config.yaml
fused_qkv: true
bias: "all"
beta2: 0.95
shampoo_beta: 0.95
lr_schedule: "poly"
Rows from block 2 of a small image classifier, named by matrix and row number. Rows with one number belong to one neuron. Each number is 500 + 40 x the weight over its row's rms, rounded and kept within 0 to 999. All counts start at 0. Numbers have three digits each.
After each neuron's rows are labels from the 100 images, of 14976, where the neuron reaches its highest value: "top examples" is what is common among them. Only what is clearly more common there than usual is listed. The data: reaction-diffusion patterns (Gray-Scott).
# fc1: MLP up (model.blocks.2.mlp.fc1.weight, 768x192), inputs 0-191
# fc2: MLP down (model.blocks.2.mlp.fc2.weight, 192x768, transposed), outputs 0-191

fc1.56:611548471555547384458524522408516510466485525484525483531522507516577536537485524467506471521538504505537511440493529498431572512469505493458509475492516483416593545397498508494456441454504531463550516524525461482534489445537394518510588570615491516537541494454451544450504537500468485459533528567528458494477461503512516479532434444509479475520510429501548477437445447506488517497490481568548563490525522538470457442535524472480543516515455484458481482452518440557500513439488500529475526516456538518480488515519469526519468475431509514500473478578568458478449479530499530520
fc2.56:521520562491512482523449468429511487493447543478491570464587491431459442408490446536456534557490522539452556447534473500502489495459517533529484522508462545490449494537466553540449500588429527464525562576463490553568531495540465465541510455538500476513423537437506531565466486519535497475557496529479547537484486615537480517505526518516568561496478550589494512449469520416571451499485449509469514486523467477512538443444523433493458503511488499501481522623545470502495488477449503552528528466535494459434457492493442458510527498480492454424503508501477532482505549489561516551
top examples: embossed; cool

fc1.26:555454469524486515538541475463485469509534484451433514478478433467516556473505499414511505499498525518540471495534523535526511544494496515530460463493465485437464478478512435438472505415521499590502443530497460507487501480502420499481528469525504500453421434497465480423446466540555489535470590535474478457465605478544471540547554501516534489524567516501457542458461493509563522560574519467472497497474580508577487521518417464515523513496477457493489405464479517480423576488455498572529423538477562448492498463574464497568415516531500470485470485478573477480497426540528506489
fc2.26:515532490539556512536505509487553514449528439501484464482602549546520545571558533429453510495491433510479463450498504447467472517549488477470503654468421462472523524552528442540494485463499485434515480541443456470509526478497468541517467445493487438551444490497494536582467417445480499497504529484459508520533540412507486500520466499479585462507467447501533569424513567513453464487470532495524502471446540507463505506475499558512513517481491528424502477439450465578451513504545511485497540463442476536478422477458484457510478501443488454573550510458431495516451537451425512493
top examples: embossed; vivid

fc1.79:525465429575476424444506514503458477509482505499499520464443540548621516527488518447556536558535529465453510489514501512534539456468570567512492496487484485519505534491498503501518458461530440539520479560507516544543472502499458517531472445450542413535485504546493567420501481473554464520497494524508530486548492484475522504498498493577468526504509485599474484432544544494560513575433496507516517452483407464457466468488503518435503435514517452533463547606415566479510475534461550530538507520494534437485457576482557497508559479521418504499511531447477493522472440537549583428
fc2.79:480501451513568541541467501458459416507505475568515563575519451515465512451410503502474491483516529496524472544393526425507520556561504496493453488536494565480528448408524485432578465530513494512479443468467500441506470508403549556552451493531491476541452483489532452522529446539510543544475466506525453477480471536441496473501535465533561429512463539492516539510495471519496548499493466511500495554479528561510456519488530481535520535453537488482519463428517532559519474507565555455537460512553603487442478511572466510462458438522521392480477510457409477474551475466480516537
top examples: cool

fc1.659:521442510545570457471431508542518482479451477541443525525446483506514558593587475569500550515447512451583446528499504535474479594447500538501518501500500503453442516498485539481579537475508460552545530454558493474506489488504459523487510478535488454506541588520434514456494455469510445546500544526520455392471549520523532557477537464454505541479503495506489496498450486449478465425480489578485528542604472489447497530512411464489542464503456474469524454512560469483514456436504501506518436407505500536512466456431471463505583496504505512488520596515526441545466479487457470522
fc2.659:511502453531462511531463507505485480463454528513445488471591557411493490392504566533424462488486527521483474520455525546455641526507457532407517474468546441442474504505463457514511399455455490510513518492581482535491540458487455473511506468495555462527493508534551481472509525487498522468500532538497493548438443581524469436517543539536496542502477460465468473511465499524479542494465518495573509504514580549532441538484533472575509491508503465460462475579497425469471467541543527441555482470505473513587489471501467450525454551454437485484501439564445523462509493477477574533
top examples: embossed; vivid; pastel

fc1.500:591485501524495498524531523494493509455462435559464496500478466515566394516429476514462529549509514474506499464489410493457527533481417466548540486476473450500498487520496552555538510493466474397541532473447478462521515518537527525565532551503524516518383530514480438490514500529502544426499509495516578484512476514531526485495541466493512524432486500496513500495458574490459441451465453506496552499483493490542561428529478545515481463476403496498441509432420443473431512470444453538442582454516390540478502560467556461476544502462516476471540501489516512481460447577491443473
fc2.500:477537482476464480473480480493508437489491507399450492490554507549511505528485439492438495524542504514508495483503446427541551484515451517462497523532431511462541430540476475503502500485452486548500512602473551534468535409486476481542476530497514438527496512566415451523560517466569491539515530515478443423468536534501521501406500489501494467550455474453436503467440510449479575401492520520480476498475513418463523559446470515561478505577538414598488566518531495506568477438548539505483539484447487520502541482451505461533545544513497476513486517486503519599455459494566565494
top examples: embossed; dark; earthy

fc1.504:492514501469582490460507587496546531526479476447474465496531511507535498515415458421526488520536511553495448571540526538546537510399514434491463543494524448499551471585475482444488492452469512422536522522486588524484425517419433491559543485458429466514429527477465545468492541514439460507451571520442428517535538507568502472464529450515454416488530482497532467482472559480524491513495486466462553464526513515488523497493497537519465489447483550546546520481514546479573570536517504500454504481508483548438583528524506587508528622468487484520489496429503485474514486480519520470
fc2.504:554492498473494450553440481516455477471583436476442529469513515493555471608545467438488480510500485473508502552466496514532491571559492486458533519452408491524494517469525411515502471454400454512559493530489502544464528470505533537528391477544521542457549480514555453502492452421530505483519473516533468506499500510463552559458582502518586495524505475453566474449494484477468509445520503458570496508508451461442501528495454468526520536554590474514521537468454405481521545471529538554482475512469559550554524475488567523522487482474477448538499454498435523494407505553568520487
top examples: embossed; pastel

fc1.63:509496525432554442492543498508451493516531474564496460441557534486464564548487530497526455505512490527503575445460476555519513546488514443554460488470482483517558471531514439481591490543550580508457436473495505461476513506523494552461454531593458517469480553529510477507448541497567470463542530463507501578462459445478448529426523488513477534507519482479546540424479538520512499539415533530600450416548504529509501539471410477525499512410526514481484593468466503416472470485538490521421480493481457475525484437598515531500474473535526565492498512535484512467469486505520578454
fc2.63:515496469474511613531510474434451495478500483447477515496444446444485491568476465490520505473498506557493432530536492490445480564509509491489470570540521503514506504541510490503529496518534514503470478514486476500457498594510450444458515428447538484516603536450513501595482538477538538520512485529525560493545455546437467468512591539490530437466523501533559466453483486507553511486557493468516535487455469500394524484530488523451517443483457525502450488422523548499446499455472552620556511472489478564472470557480496525474608462543516484475450495495448546502446577537537597489
top examples: embossed; warm